A small encoder-decoder audio transcriber, trained from scratch: decoder norm layernorm, 149.4 epochs.
Rows from block 5 of the audio encoder, named by matrix and row number. Rows with one number belong to one channel. Each number is 128 + 24 x the weight over its row's rms, rounded and kept within 0 to 255. All counts start at 0. Numbers have three digits each. After the name is the row's rms in percent of the matrix's.
# convs1: first pointwise conv (encoder.blocks.5.convs.1.weight, 160x160x1), inputs 0-79
# convs3: second pointwise conv (encoder.blocks.5.convs.3.weight, 160x160x1, transposed), outputs 0-79
convs1.50 104:117149087099112147158120143152150144092114131117069140124140100158125191130172124118142097091163125173126127132101167145127128131109135125143100163104143143124128128141127133165075131095125185128133135123113126105114164117109155112142144144
convs1.51 097:111111156109107145129114143098128138093117097157138167135121150128118063142110134138166142128129143113150171111095158123136094099106127112105128095146125184155139078146146129126144149120157130114070110159135122142155117144079130121095034147
convs1.52 102:121161146134144137166159090134105095108067093085123119162100125133127101119163119151078111086137144126116130130111123132148125101163101121108175127133119138110123148136109150147150112086101160145167174105131109142115124136148163149068130099
convs1.53 105:139116122123135123142097139140106136124117135152112143111104170155122148123128081113151127082084120128142128147106142111125143145124120137092128136128099123103123163159100187129117182079124140129125137135189124121099129142158169144137143142
convs1.54 102:136105116143138114118106105151058138135124104157145122120125182143146113132136139151137128120149105124109166124117116138122102124131119117142138140125156163136097127113126137110151142085171126165105115096145135111093143116101094117086136087
convs1.55 106:087111108105117153129144150124178128125117139147138131115091178108101071133157128120158135127128102172124115111153150077144129148119169129146171109104121137129145142154110122121164118170121152097151128117155136065120116111121087166158103118
convs1.56 112:107158091150168077104119112180157140171139097144144115151154180119151155175126140106148127119141137123141161090183113119128072143091106121122145138116171132122126138078109116123133112126136187157128177123091140093121101109131124125127104143
convs1.57 104:110098154128137136110109121104137151127113106123144096136125129130121083137157108119161142157111132108171139138121140118126117098160126158165137143092097198120117127106109114112155145125143146144139098132127136119138124118108102139121127110
convs1.58 108:097142160143148116109156117141104137120138146123141137139146105131092080124116134097107135140182127121089130153078090129151211121126111138118107116117109141128126148153161125120107109186127131165142153135071135102131125120117144145122135133
convs1.59 098:111141111140076113137142124166117143136117157080145116134135125115123131128154102125115113150132128108153155151105091111131099122086100134128134157137136136145136063137167072148172140160102133129182128177113122137118134101130135126124148186
convs1.60 096:160117142117107132064123139123157112146109110079118151105130122154151120141160126138128113134105135059191139159131121135161120133075130186119118104128111125106088122109126200103147151123117127110136116165128133095106138106098152136106130146
convs1.61 110:151117148098113103120087139119120093128129151124135157125129162157145176060126163167109156088135146136125163123125119142143149131073092129116101127134144124115152092059158146127129158191188080135130136176127151114202140155112144126135144143
convs1.62 110:163104174114144186136124156114121155117129141108139144108162145129135163075129103152116140154158129104137112090166130127154119135084165138123146123127110118098162077164176155125154124105139180176136134122118144144149151133133119156128147138
convs1.63 087:105136084085129169113104153106120130135105099096095125120109157122151096127117114144120141144133124160121165128132129134133151126175089096138181114135130145112096133133139123167150181114129120127132146142084158169093131149153102146170171102
convs1.64 096:163127106136112124104126094144114141105149132137131122072148152152128137114119160148111135117135130142146150093141124111146138078098143061159116122069119128110142117115129149104121126150144147124112146155110121160122157163115157131133073169
convs1.65 102:110138118089136122150143139155125168065151128157165111132130128170156122070129122144119092116084123113131107143125101110136097132176108131146124155123138107152120114154142133132096162156109103139141112138146178154108065155103143123127154114
convs1.66 103:118137143122163083137134109118160131123128113089098125121155153140104114178115110127156133139126149119152159120163098136126100105104098138113136135110122090147153131095105097135105120145138167140137101113133115168132124132170131119105157161
convs1.67 102:106130117113139206128098123125129118107144116146120156059145152173154112110114148111140136163109127105129136188129208101106191155151147105112138136116100105150121121101121123128125085160162115111132160148138131128116138098171171151120142143
convs1.68 095:095133103141100143138080116159115145098079120124127092140136140163102126130087144123112096099110129122133120168106119116132099125090154116141130111145129079147108136146128115092117103115150154110127122074140087151164108146134180120174143099
convs1.69 102:169090123124134137113122132140094113154123135148057140103155127112129166109103096077120124109062126155151139118118154209151151124091093119126123125133129146142121177178151138121140172159151117140143112149132141134173130134085124119107134098
convs1.70 101:108141187088141112125128171092155115123141115092107127106153167134112129085125112134101135106113126195135164132148172148142186106118136111112129128119148103124141094091121095136179096191116166147147127134121109105132142139106123114112099147
convs1.71 099:155162168114142154140137155090127180115128147105132153150124101112153137102126145141168135137096106130173120128162128118118141146160110124118117126106140137119143075065086121122116097098125101137122151103127096146156165108169154121127138129
convs1.72 099:102153130107147109074162105174134127109183182137154119121131098095145154089126130138173096092131146147121127140162166092116143117129089106154162128110124070110132100135134123115155106149067160124135128137132123132123116141155095145134131127
convs1.73 098:136107093162165116168116138113127112151117109133120141125171104082149170114136118148134109136097111147150124111127102116097116119113142092121143138167127156119137117088138094125163108113127101124083159142130127098138087148133093110107141139
convs1.74 097:135112124131142119135090080167107135116181122134088100095130119125151152116136147131156086093170132155150088137111144132124116116117167102127126106103091101129105094145163149127163133121080136138086142134143119134134078128137150133144138182
convs1.75 096:127134122164175144125151119123113074089101145084128122169112116138117116140108106128159120088157092153102099131179167120137108157173105090141128110140125119117152185114105120118141118110083180119119120106121105107153120142132122114103142127
convs1.76 104:117114116158074150144143194149164136133106136159120113150134138100082146160137144136126158100084143121118139151147119124114080132112171127142161127139108118152125124157140116091131159144171138155098081101116137089150130083112105121117129138
convs1.77 106:129105171141155142127094155156146113095149123111140146148127147135139156099096149141134120163153121126136128094158101150120090120123130149157165129115104095142134121143129072118145064114136149140143110091115161134127148151112127137084091122
convs1.78 098:117114120092147108119140095120137167159137124150146109145183111131111130108123113149117131116100094140095149091136106129188148161128111136096103126107169123089157104177108151185127087066126136127119096130146134141074116132106117121139095122
convs1.79 107:133137134188154120115120121133125117153118120104180139173122131104176136118094108107136138172148151090147141129143153149110103137119114137145127134137100120119155107079120116121113134122137117111185103122134143119147130137176117149161113145
convs1.80 092:117180097099109095136114092111114141129201141107152151115129147137124121095098177136128099128116139124192160123142080154153146121124140142143116134130112111147110125166097130129113152138103143127144078143132166109099157116127139131126125095
convs1.81 104:083098171143131066144126136149112132136138145123183127119137175130146129123151111132154106160101146150139132116141147077138061150137126129108134120129156119147089097136130099132122092131162087082115123131145139123150128155100127173157134120
convs1.82 093:156117153094112079125134124120122127106080120162138128170102115149141107108120147152105115127146142139125103183100169121135124120093088203187118147064121115119173106136127143123154125147154126139125121113103146096125136134133114132137162146
convs1.83 092:116140150152139124144142135128151149124139121158103132132123125095134123135118118173152174111187111153087112110071145135162154175143145161114141144168146122175140145157130100160153177090139159083146118133098149123168069131140143114137094177
convs1.84 104:134181139165197140147160135133118100113140158127102125083138109133108131130124134164086112106094147131121092190115151146128111138114125131117132151168123119111170110099128148115108154136119093081130123146141133138149167127110119129114116167
convs1.85 093:147154149139166164100144164108171133140156153135099159129126151158133112113114149097073115152141131129067145124134150113149106115128132119119153133098138147117160138182094127114146135135128115027156109090120126129103150127114132097135109171
convs1.86 105:124140149095144122158147138140106116135145140115138153114138080144139114153099151120165146121130114076089139124153108117090161127066135166141133115110117153184169162159106126121109140085149148125094161163084136121086145125180147147143130120
convs1.87 097:158116120160103121111127127178127091150106146141113139150114157151138121126124123075151148142126162134143133082134095100157073140154157161115136163113178114117134095152099097124138120134138123117133131142127190143099126193149105084146133145
convs1.88 103:111153171071158177108133136104134115109132179109142113111141091148122122049123129121132117107159085119142102103141144131128177129097151170112135120135141134139140099096122120119078158112178073106133105095152131129130124147106154121113150114
convs1.89 105:132128104133089136071185147147121100107138132105118122132148134127154141141160124093095149160048103116138127110070123153136140129102147109147138146118126103111135169156120131106147108149173138131130089161128148106116116135135136143141153133
convs1.90 094:151133141133174156148044101137108154127124120115146133120097122152117090109119112109119136082142140147131113111145149147151155160162108132125174164126117135124162140118121112087147112144115117121136100129091144075186147146142146149133149146
convs1.91 094:111126134087086122136108136149119119121154086097136132137133152133152152135111119102128147122109088144162093110155172134133092117156146138135114123154142122136112136146140105115115135135076137060152089114135120088161151155110164157119161136
convs1.92 096:177151162128185157123133143143140170132123206124126135134137140134128123133099095096072149115137104144103100134117153119161133161147131129114129111112119098117124126112160116095117132126102131117119122106155092122128110126136107104117127131
convs1.93 099:144141162103106125127080120130148112104142117109084143101146143146136136121121139079136135105131161135139133149118130139088151113142101146166145136170122128135124108073138142122160054186103128113105142111137147148134162123128133112133148167
convs1.94 105:117166159104130164158130143135155124044134099116126124097125139099141141131122150074197125130113129149159127171105174072098107122088114108137119142112103116118113162103108158089140125159098127106134179123100128130092129092129147136099165137
convs1.95 108:116152128098139136127148101123119132159147140108160166164130127131153169159159098133118151172153154169129147139131136164154139093143148143110164119132103137108145121142118121135137134087144152140104120128193117123134097119114126128145132188
convs1.96 097:144115087167123095110114140214132166131141090163145119143131164127157149172158098121090110106137142129139155112113140085091120108124125084140135116120131168090123112129096132116122106158114208086132135118137101161115119115130127109091152120
convs1.97 096:158116134149143114150107141100138136133095107125087164113154072097123137121122135135100133112107163150109140151092085138086076115110117103171134138243145111116117125166137135132097117173148138134112113099119127160081140125132116141141136109
convs1.98 093:121107151125134094123089102099104120094115098072147094134182113127105148167103089134115123125119114126125120165098123141069128163124120110107169138133096120108181135144150122110131132158113164144113105110124135126148134172161167147085135120
convs1.99 106:134151120145120159126117126119169136116114113146141133131115150142100098124093145129135122139141151113109187098118173109122140134133112134113173135150187147122108106075117108124039117126119107115101144085123155155113160151165134142144125114
convs1.100 096:124095132145103127144098137113146120080137163127144092136135121131104114120133110129105121136153120112083116099160110090134133145111121093144124122167146119129049128105111135102123126107105176129085180135147137139144142132119087132106210113
convs1.101 104:101113121146120136126118162141142166127108123121122108150109118090154151130164116128142126179123069152071104166145127135127120117141145140128124150131137112124108162198139106105139149124102107119136127149139115148096130140150114087130132110
convs1.102 094:162118130101172191134154111086092103146144136116154118110138104147093104144116121137158134151145136105114161118083147160148121092116157108149132125136126106149131119159146161123159175099117066108108126132113148148174128134103137107125133084
convs1.103 095:163160144110122122111146177153075115143112151134095130159116109154161124109096126096141110161134098132134160079150142142102132148123138138130124129119152163140121141172136114090165081140168099146105148150095096158117127133127137140143107164
convs1.104 104:160119120128145115134078115150131110111140159102138149091108134131129115126125058157079122129129092107167150134109153120149102112145146126140166122145122153127134145162109146098142142129178111076159127102096108154112160146128108115134151099
convs1.105 096:112154125142135166118095136121146136116144107166150123087103131155139138152131122119096115099142157173115159158197146130171128100137136155161151150070140150127137102143140145103158141107134122140135137143141136093097118109147173132130133111
convs1.106 091:153137138045125110129091129118125144150119134117095127155139112137114157142161124138162178145105141114139146133134136114172071128127131114136151090079127106134150133151121100123130143095131145129123155090132164158093126147138179102126075114
convs1.107 107:194151104116121141097209125101153141137144141125152115108129116107107137141147120133160110096130117124138118092081113079176149117136148150123070165135099130140144141125149111117141156128153127138132164084107114148097148168118138150141154110
convs1.108 089:126078147119158165148150142133189106150129078165153111124137139111132110130161095127125128098104167155138142167135164098125146190152084102098148121158094108135112155079135135101164134092178133108163139122119114136132097106160137089114143077
convs1.109 100:136124109169110126123124150155165115133117102149072096140165135117151083116097168095131101149128127127142135130126102116122142136157119184120145136174136146121174150135131145123115104125115116081181104089073174167168155096164134094101142114
convs1.110 087:129129144134140120125117102123131133111146136124091112158144154109152092132129123129141136098089128137141146097172140128060136133109107127138117106149160112125128089116144131148132140109139167116123149124133138135163126119082145148119127129
convs1.111 098:134152107103106117123086110111143171110160090112092189142117120123112146120134107127149132117143105144147136113155095096114097112167109119150158146129114127158147108150125098145162094133128166157147109149146146137151142137127147136154137117
convs1.112 106:105071118079146125107105106133116128117148119124115118118123075118137123180116173103115154142130148161087108132118122100127127122131160143166150162118087137109084178122134140101168129155141135110127086152107144100136126132076116118135095123
convs1.113 093:138097149152113103123113101127134117157162123132151091105120113187130113114118152119092093109136106144147132080118138120113119109166153112091112124144117169133185133121139177120144124136135162136156122169093177178132160113166091117136149143
convs1.114 096:144138152149092121135117131148128142116146139162149140188102134153145161123110173096120116160139103129149150103135143143145109130082144123139125129101133130111143116145090138125074136110103126137131139135098115119085123072185161094126155065
convs1.115 100:146126185145143123089120154129136143133126123132154142126115132094144101098151138106104156170113132123113132152144132176108151170110140118117007141125144138137131124122114156086136131120129146130109126150196158135147151153132122129118107157
convs1.116 096:184146138157166152134139187146131120119128117158085100105170120125080134112095118085114128162132100140135143095152163091120110119145120148147136135182122132125125137117127146133122134107124124105129146084110151103136115147141181138113082143
convs1.117 096:161153097114131167128114137113088129121123172115112137109111128123124138073123128098110131141095122128198147127157129130111191148114182143117087143107096100136162104171128104116107186112123157087130108123108119099111118124098065128118110139
convs1.118 086:115124167113147166130108157105160143131157146118125136135120141108093177118127107108088119154104140119150166137127173092162152136120110144138137134199130128144116135123072112103117097121089117125160137136112138077136127149189118126112117100
convs1.119 096:143151117131138132191154123128157159119085112127115070113094129064118103125094100162135099094133107149103144151163113134127108125105140122118084143134104115143119129108100124134128097127169132132177135132173120164115125121145146112131149179
convs1.120 109:127149125129147147117112163137214116116135147114137089146152124126138146143094141120118133123152131085160137128119109129145202121140106163154121150143134123157129144049131154147173086140117125109119095122115118106102119111150148087157122132
convs1.121 107:087104126176120162128128106149107190118140084127149155122158135137116161126132124117146142138109122134114096118189193126154134144141123134145137178102161119153099135134134133156125119134141100126112122169139145130108156127120171131145116111
convs1.122 102:125174151107162174129123154117089130143099106158166173118151137122130174095128131110089111107145108112141108116106158131089137138167133114140128118114141102105143132139129127142086151086112167103124151129097168126112096094129138091112107131
convs1.123 102:136140135149093121098103165134120117117126144102096141116144130088156150108151162111142128107145125070118078129163130158102081122106164149127132160082119138107118109126126116097168127130137127131162147131091124125156098141155113094157112135
convs1.124 092:167070132171118146161140187152136087153109143130154123105114127091117121132075085153109155097106095082122128102111127131140144101139143140106132134133111118132081134133150161163116103114139109138111073115153176144152138150135136126136147165
convs1.125 092:130104141136184126122144149130146148180142117135128091132140147115125122087141114121107102094121119160130164128108131137098175109144143092113110155134100094170145126112149173083139102145129166129127119144126069127152142131126101101110126129
convs1.126 103:135161142108108121120124126110168115133105130123100154104120066113138144106176104134178119128105181165110075127143109137134125156178144121143127164170108162132134133136110088124039157130104134138124087115106138108189132154100128146125139101
convs1.127 099:121118088078087135152114120115148120141156102130129108128132115138123168155134109121126137159125114162114107122114134132104118118085146099168136126113144126112165116105158091119152157100166123130077118134117128134100117111110102155123172133
convs1.128 103:124141123160171120126133102120174149163155154132142144115141172116095128069157124125137140101150138124093107165101112112113182108107142115160177146142145150143132132082136104135084094124104141113135158115101140151129158113128101133079120117
convs1.129 107:095106109122136181125128123156129107145154111142158142134134099156131162107160152111158153101114154120119164143083164129133144154116109120131124138112107113175139113131111096097110093112096137059141158088100139156124133133107113096132144123
convs3.50 101:122094119106116075125118133149108124193065084128119113102110112098085124151145099155108153141129116116070119141104150131133162123099101147097134110169105125142096109139136117163126140116123125115110086123119140097124111111126100101100112111
convs3.51 082:108127105101120094109108155099134153135149112101157116114129129133135119100103139149095100122115140124127085123101156121166113126115130155148141096102161143115136093088131163113102103159113115089148124199121173078119094115106134098126136091
convs3.52 103:108200142112113113156152144118156160137105089137165104186091119136171123108091139127138112147138109171089112109132127156120133114143162138078122127151076156142129156110142120138134102131081111151159139128124154122143113160182103108130149128
convs3.53 107:141148155104106133103124209170111182088121184168149122091120130110118119124069112152138147121110125104128141133121161153160114092104097116145117156108156106133178153136130135124150085173127155131142104125155117153141113106135115147133141116
convs3.54 089:125125152140110097148145086134116128143123149158108128165165131156123109121163151153172126135186123129103121112162089123100122166143108114082137120142135142132144136112130113144118126146136166108150172134158131082135166118126128052151145124
convs3.55 104:125160122103101120144124103101127159101174118160102110180097144099136158122149112143138136126141167102154115127152142176101152097168099126150141069134128141134075148109103145138141115153146118140131143131114112100128101109151138124137118155
convs3.56 090:129127180076148123134147126152137136152096123145123140128113146095135111103100209089122149156128115142182128159144154136168136141136112097116136142159143190120100182138136129116136114133096110117127098127141128175115131136144102100159092130
convs3.57 107:115133137144148145140113169153106153135144143178134136119144120117138107147130150128118181099129154112149065150127078130111121093115131165130106141105103138142148159165122104133164155150107139110149120149090129136102105119147153134125135145
convs3.58 108:106108119092154164168120136146122125139102137120159138122106164159108080119112102146098129143132119130183129120120143100142189138138136128153121138094138155132139121097143132128098093130148109144134123136142138144082104121120122159110101189
convs3.59 099:114137101104144134102171060108189158084125131113165151130142115118120109081142097125113137121105152085143122139135121130161148111120141126113148110141126119150131108113131100108143092105123114181098142123126134123107151144129103148091103127
convs3.60 102:157116120088118112127129141116094078181174061116148160123153118132182136104106112120101140073144122115094133128126137135083134087098079103105146110155145136128136131136126151163099130151124135156141117091111107087096158089123121108107124152
convs3.61 109:107161123165169131163103110132144117135154070135137129111107084138106134101163137158117151120165173113102161128120145092147134147139099137134131092103104114138096164120125092090187124120117101134125150137096114099156143142120184131167118115
convs3.62 107:161103129113105116133110117137125083158121109138126117108112117128083110132081108137150131139116127122139149148144156157121098135125117134132122162135094132078120147125132128110118115140144145153141100112124156110124125179096148162136126133
convs3.63 086:132116128176165148143137146168142130136106105130124161121139152132110134124107097156127159148170113173134131146155167117108087092121195138117123113159144131146089145157139143126143095135100143110173132115161183122174123121161134110146098101
convs3.64 097:158092122151087105156152117122127113118073126109097131077119136127115132147122097170132121125138097100132145117106136152078143077098107096149128096153099136132100130124128145136091105115156065116126099143087137112136120131125182105106113154
convs3.65 113:133144149116154138071176165118098099108113129129141083130107086128182159120098112137100113179119133158107139124139137160116084144135188140132139133115067112147153123138111128162131165122128130101117143140133099136125118153131120139112145161
convs3.66 102:101140177138116134115143121148123145157120178127127137135111134125157126157098114117109124117117084148099127137120149117060156132153138145095128156127104142172109142142116158107140134114145114068103136152097118137133151073175120114177142159
convs3.67 121:090105128115125105141097117128124133115127132106154112133128119090145115107110071126165095151116092094177129189124121082101112086123114113104149130183103113120081137141091071118163133128123094132122120091113135091148129133097135119115134107
convs3.68 092:096108127179154149095147125098126148130106119114129140079128176144111174120135126134092099142161148130127182136115152159075144103132128119140161125145157110122145168166118085182128138110122126136089157132131083131167132124159111147122127105
convs3.69 087:140132113143104163149120156106085133115099139192150112102165148141071100150128168153127130057158116109158142103132084140162149079142131108116095149139113152115145124130132128130138146083151128096137112119169106130144096089112140150149157142
convs3.70 106:118056149099121111133127117113135131102101139124114107166112099151104158107139103137122123136130123099123103121160111099136135125122103106131134147116106100150147128119073118163110113150133128124130110156144134139159131148125114154156152121
convs3.71 100:100082127121110139131096154114087153131080168154092166121111154124134157120160095094139150105104101137126126141155126118104143127191077130115155134117131108130136130130144101150117135122149166219095163121157139121148136134125121130106147116
convs3.72 104:130114116104154092085165154141146141146195111153124117131121103123113163164118122096112105127128137088133121137143140098132145145106128174175119116144108159150107131090089106114146113127102119090164119143165104141170136132142148124144136086
convs3.73 094:107143170084142170147121098125152162118118144133090155138138188095105131151147137110114117112132142170127072142081162169116144155132166106189103100151128107145182170147117126129098118135180126141117149123131140124144119147123129123140135076
convs3.74 090:170149124141125127117157136138137116119164152129140118136154133111142120142156092148157152090115132146160156155136134149146095131138113120108125131157153113159162111184155111160103115152144063150119129159161145070116128138097110147137125141
convs3.75 089:120166123140146144116075118144126142147154131114154180122154176121116139113149123130139121166123185129111143100113134120114157103102111145178189149125128142158124113171095115144130134144143105134102145164119101113122153162153182141144128143
convs3.76 111:095150050127147157119146118122150126130145115141124159082095158103147165089077123128092132113123137178109147138122127170110175120136139129132110098135119140158143118155117119159135116094157172129087144199073162156102140102159135134170145129
convs3.77 117:093130123132129138130159133171126105089137116164134144110123123134144143098136119168075149102144086143153129103074110109143113144163134101130107111136150119168149132123103112135119116095151150144068126161132186152094114116133142130083103130
convs3.78 109:104110120175172111159136141114166160130108124113110065111100142121167126148157108110158094123136125116132112101144129083089115130144115140147153107120142137103124120097166150143130115137142119172120171153155135087144123173119128147145118139
convs3.79 102:166154137138146108077130124123127147089121133154133118137128096112132102115112119131139132160131136115144125120148107130133150112108147147126131117104120106085170120120134079116171077138138144162134131161109141106129139124137138141067180173
convs3.80 090:101150135083108144104141105129111124142214106070129144113106097127148087114144100137112123162152118127095141108119116081163116069132122144136102162124125110114111143081129127116101111129098141113104107072129139169117125123119149128110122131
convs3.81 102:128204106098140114168117176128114105148136148131101150122101121067136124164137142131139108109159154114112140131115133159144083101119152126155119117134118085131126199103140105136165139146140125129131126108145162120092143071099135100125138125
convs3.82 094:135159123104113121150109097148134178133100147158091088154123150124130112120132104111108183141153121125145146156132113142129177143127114127100118120129179158161130132094114160125107136094104123143157115091143108121058154156113112179122126113
convs3.83 095:132071148162158111129124084149070164078129135130124129108117146131159164138100157112148098131099093115138139130125130089129094091105133100135089159085155177095177125142167146135134133138138117139122100138081132126119109129140093129148120146
convs3.84 089:111081112149168127133149127110127145108093141081161143116175110164124148134125138144130129117100138138117103149095099120098108097098113103109091133084134102100149163125127135121125119114142157130096135137165132152104107100135134054125122159
convs3.85 094:111125128125083147128143122105106122121121131090108103109096130130132129121104132125103147095123120082103127116092113054082148132114153137187119119137143160122177192113080086113143123087114137149141102121125150104115138098151102123100117124
convs3.86 106:112093125125105135130118159164131143162152110087130149141174156114155157169158156138158066130147128178122116129097130153106129120113125124154107111135182140167162105115143156127156107125155147131113100157132123104117164095109112153154130114
convs3.87 108:085127109149121148152141140169119104157163115151099101158140182128131081100098119125141153138115142108196147124176152138120100104115096171142150119091137135164156125155133118106096150149111116131078113102121111116132154132092155096126124160
convs3.88 085:134102163149110132140138141162137114175128137127118109128153102135155125113103148100117129127144091143115165157090093171110120112078111117171149127148092118125129117161181102109112123125123106116141068116091155130116121125100105067147115173
convs3.89 085:109123128092111097126111110147096143131120108153115145111155137149172163115111095091109083083129121112105119105132127146122124169156171146141149114121099125189137166105129088132126107086100137146140096153118141067172111136141150138085101131
convs3.90 099:120155142146103107170092143080130079151156137155148152127075142100138133125108129148089159134133103158147116168128110118153119131099110145152148122090147133127077070130106162159104087141124131103124117122140115156168124151100123163124133159
convs3.91 106:108129168134151109169128118121087179154180099145108115155097160112135099117174105126137097132101118133105180163124099109135129161141132124133125116144128102090111128161109109167172148145100148123098177175098125155136160127111137120098096115
convs3.92 093:117142166104150101136134125122145138137126124074143125098156100106134148105144137126158121113100109102153117119166136117081129112135150119123126093150188112113117154156146117110131060086146120144117104129103117120111182144111130129103128093
convs3.93 091:115101122162115124114122105136122116118108137116152149132144107152154156130174150116094117145153162158142138128077116137114119090092125117167121127101112110122146121106125129107112096150129134143150133140097118146124126119201183132107121128
convs3.94 112:145075091143145116094136145162109114116102093106155129148127072140121121125106161100119122167121120098129162107125118114117127087118109124091158123153129078117105143112067160137142131076111121099162135126101102127128126126212137118131115096
convs3.95 104:135130090162152117106143155122105120084091129097124125145143095171112119124092120136146146147184137120149141117080103075135140101164107105137080106141126103093173152109162145191107139137123137106124108105083105125197122124170109139171152136
convs3.96 095:138149143125128114140126143118119175087128133110128140107110116152184139140128143103165088133121134111132129186095138127135124135070106119140121135149151139140127162136090131092108099164112132104123056168103143112121116154173161156054135155
convs3.97 103:126092115115130129107115165118115076121118145130087099122116094113129136059134115126092143103142110147087096157101106112157129099131161134165128125085131152090097132108066121130112131061080136086136129099130089115154125160110150136115104177
convs3.98 098:123147099117152163118090117144129132142138177157080108139167091126089135134147145115124155114137123109182088158137166131090109165120122118160154135136141148143156115137147188165149113171164126117091169105110163127173142138133133138167122114
convs3.99 119:165121073128157115119092161120136127080120157121172119187141109149142136144126126112150114175093116150176132121171119182111125089121147132131119148156105123161156104148121065132146110135137145117138105114150145145162117141164125136035140148
convs3.100 095:163119137116122105130112130110103127120134072118107146142120122137107095109120135086106119122103114141108096160141099090125131138100105164155106090083152132081094139129070122150098126125045116106143148129129100063088075129111135142157133114
convs3.101 099:123113109157151152103136105137124105139090089114171144071117112102134148156133107145135130137128113174112139126102151137141075109104114118125115159150108136112146111163142133159155122146127152116103142107111137129134125078105134116110124115
convs3.102 087:158181156126143103172122142141142076091125148119169159159130113149174041105142129132136156112137114144093149160142158152127074205103142143092152145123140138141118167101117128141141128105115138120129115122124116145137123124138135141156113145
convs3.103 100:142139102112086119122094123100130095139190093120143135140090097167155125145118150158153130146118092173111135115119146093116139099153137146078121119177151121103118144158141110131139110111118129109136122158073114119146083102130134157178126156
convs3.104 106:114112135133106102152130133137137116178161140151144092082118075099130111120141176123122112109068126153139117127153111127166112122111150114142126136141162098123088104125139137131137163120135136187166145146089119139071116157108143124139121135
convs3.105 092:113128142154098118137117090137122103147108146128131159145102119124119159119140150140176137184126133159126107136101124147107124120144149140086063092129159134095127145112127145147145128136120169135144148117106122145092121148133161087121153162
convs3.106 089:164121141152138129142108094109097109145150145144111088128159133142099102129116102179136160101101107131139117086118149146146079126119122137123131149137126141152139105107147126146088143170129100093093117137129087126169162135125216067123116143
convs3.107 105:118150113135111130141156138147149140116090152107142170103117132117082115101093137159176102137130099105125172141178122124175161126136113119150090149134112147115129111105102152112124142096150160156182140120131082177125101109160111121144111121
convs3.108 090:185100098144104138113171122134164139083136131097186146104141111087105147151118100103126170108150108136092074144168105155147130155096105138151133127132116147124153095144119111125116126146104094109124076146135118122111146105143105131120120162
convs3.109 112:131155121094158120099104098139137119125182148111110066114167114168110135145123119137098088140114096156127121121153125171110128114149111139091146127178115123120142137114129141136085105135127124145150162112119115131135148130108136101158144095
convs3.110 090:116130137133140116149136129120150142116100140144153141145099103116139164174130096128107135144137127195133094155151105180114174165097171137092111145102146176163137148109156112119149108172151126147132125162152133111108113149159122151150123154
convs3.111 097:136119165096122127127147100162114139116132111161168099086108145082120147126164154103128119150117136119148129117106121147131128137091139131102116103137126132115147118133136161120081141136099112110130123134119117141151147133108115097116133093
convs3.112 107:150131154077138095097110116178138151106125112087155158114160162096136137112117143139098103078089095125150153160138134158120140153147130141122095067139125126108121126128138115090126124169081091171125085127150160092117154081103116116090132131
convs3.113 104:141141131129110144100124123140129165115172109097177140117128127093151156106119110107202136134100129145110129113164130163127145144104141119098134156111111138112057125107114139136145135144094138127163101158140166094143118154153148111142133108
convs3.114 098:128176125141152155111129105105105138149112104137124148184125143153117162095078104116121106129105105113133179174135108090124156145081094124142121094123151095098137113125116114156157106132119150152112108124133133082135148079100113042141160154
convs3.115 097:132140173074139121152146122139128126114125070117133149164141143105169098129093135148117107096144132137122135113146103108110100099137138137094209121129107126116119143124129136121122070153109108138150115121161151155105093073100134117141152144
convs3.116 095:111159154122110157151127124145141130122146133141107111120151149149149115125156124130184116117143120103157133140107140128125107155177183134095152125157129117153142097155101119125067186112121128158122210119172143100162127126139133127138163151
convs3.117 099:109091105137119099106090127085129165091145133136123109121125120119132164119112116133132136155135117167120112094107132147150106140069145125135116123148157183120121198086157134161091142121138112178118122079136116159057150120123129147120139141
convs3.118 096:150166143134127112172143155168159161109103119156122157141138144150111122105152140146161131139136159124110132105159135129145132121145166163090114138164122115148130143115142125210135127128124138167141149140179146143168126153116147153120156131
convs3.119 100:134089126144132100124143118152096132167063135137145125084109139170140164122106136114105153133133122102129152109120108131138100120156120113117128136131137113112104098130126151125101166176116158128144117138109132124157140129122125173129097095
convs3.120 093:117116200136133084112150100160149101103097135130143115146142127109157087168141172158161143135137133161122121140163119152113093124094116135128127125111143125147152152149084169150111142106143139118114125141128160122139085156120131145155119125
convs3.121 104:126158133097146114091153120126133143115131161134072135145129149149122127147088095127089164120137149133126126127113120149122214174097114135136088095150090130146126147125122137142102169082088149143093078147117150125171111138116151145115110142
convs3.122 102:066142108126152126118152134111106120081110121091117150165091153119165154128107141112095107146115142137114154132123108181126149116123153167128112145075114148104182092121131100139165149136138093122186096117125117164149125147103101099160100109
convs3.123 100:154129162149132118092125142137135119075131167167147120117150148128124147107131082083136134103134099080141116121126121102123104135121091135156146107135140154128139130107108154106171138118147099129104111158125132117139148116133149107143106169
convs3.124 089:132103142088145162150121119114133124137121141105137129130142143137161163164149109155123136156137161084103133132144138098154098123180098105117136144123153111103134116163111132182153097145140129151116115070157175130146121106142130121125121092
convs3.125 104:110079107172129155076146119166115123098150135116114150076110129131136119125161156115120114119123063117156123164135113119123159104129084101132168143108167140133160144138135134156137148157119123110091105090133191130099135140132109156108108106
convs3.126 106:116125124137068112086148120099135128131152128121102164127115166143120128166122148171121150125098134088134123185151158112163105115168154102105110137137108125124105136125119079164155157084104164126118144110145114168158141146157113148136164123
convs3.127 102:121135154145134120137178143085133152135145145115094110064106115118120116119118119148102159141143116133134115087095110101142088129134098168178115141132148118131117103110099108149153111139146134056120110160109103108108131167106107137140143144
convs3.128 103:136134099108147138123142166121132128123171139115091104105140136122103098139120137103131068156142106152140106138164151107088099105161141140161120138108135096133096115139151169131199137128122153146114120098135153123122097159122103221110109147
convs3.129 116:139117098115152166092145137119105108099153087105119087136073126136134117129108144139155132156120125092058133128149111103188138164118101104122160125099098103068173102124118119146117138166133136121120155139118160170129158127079123082092129123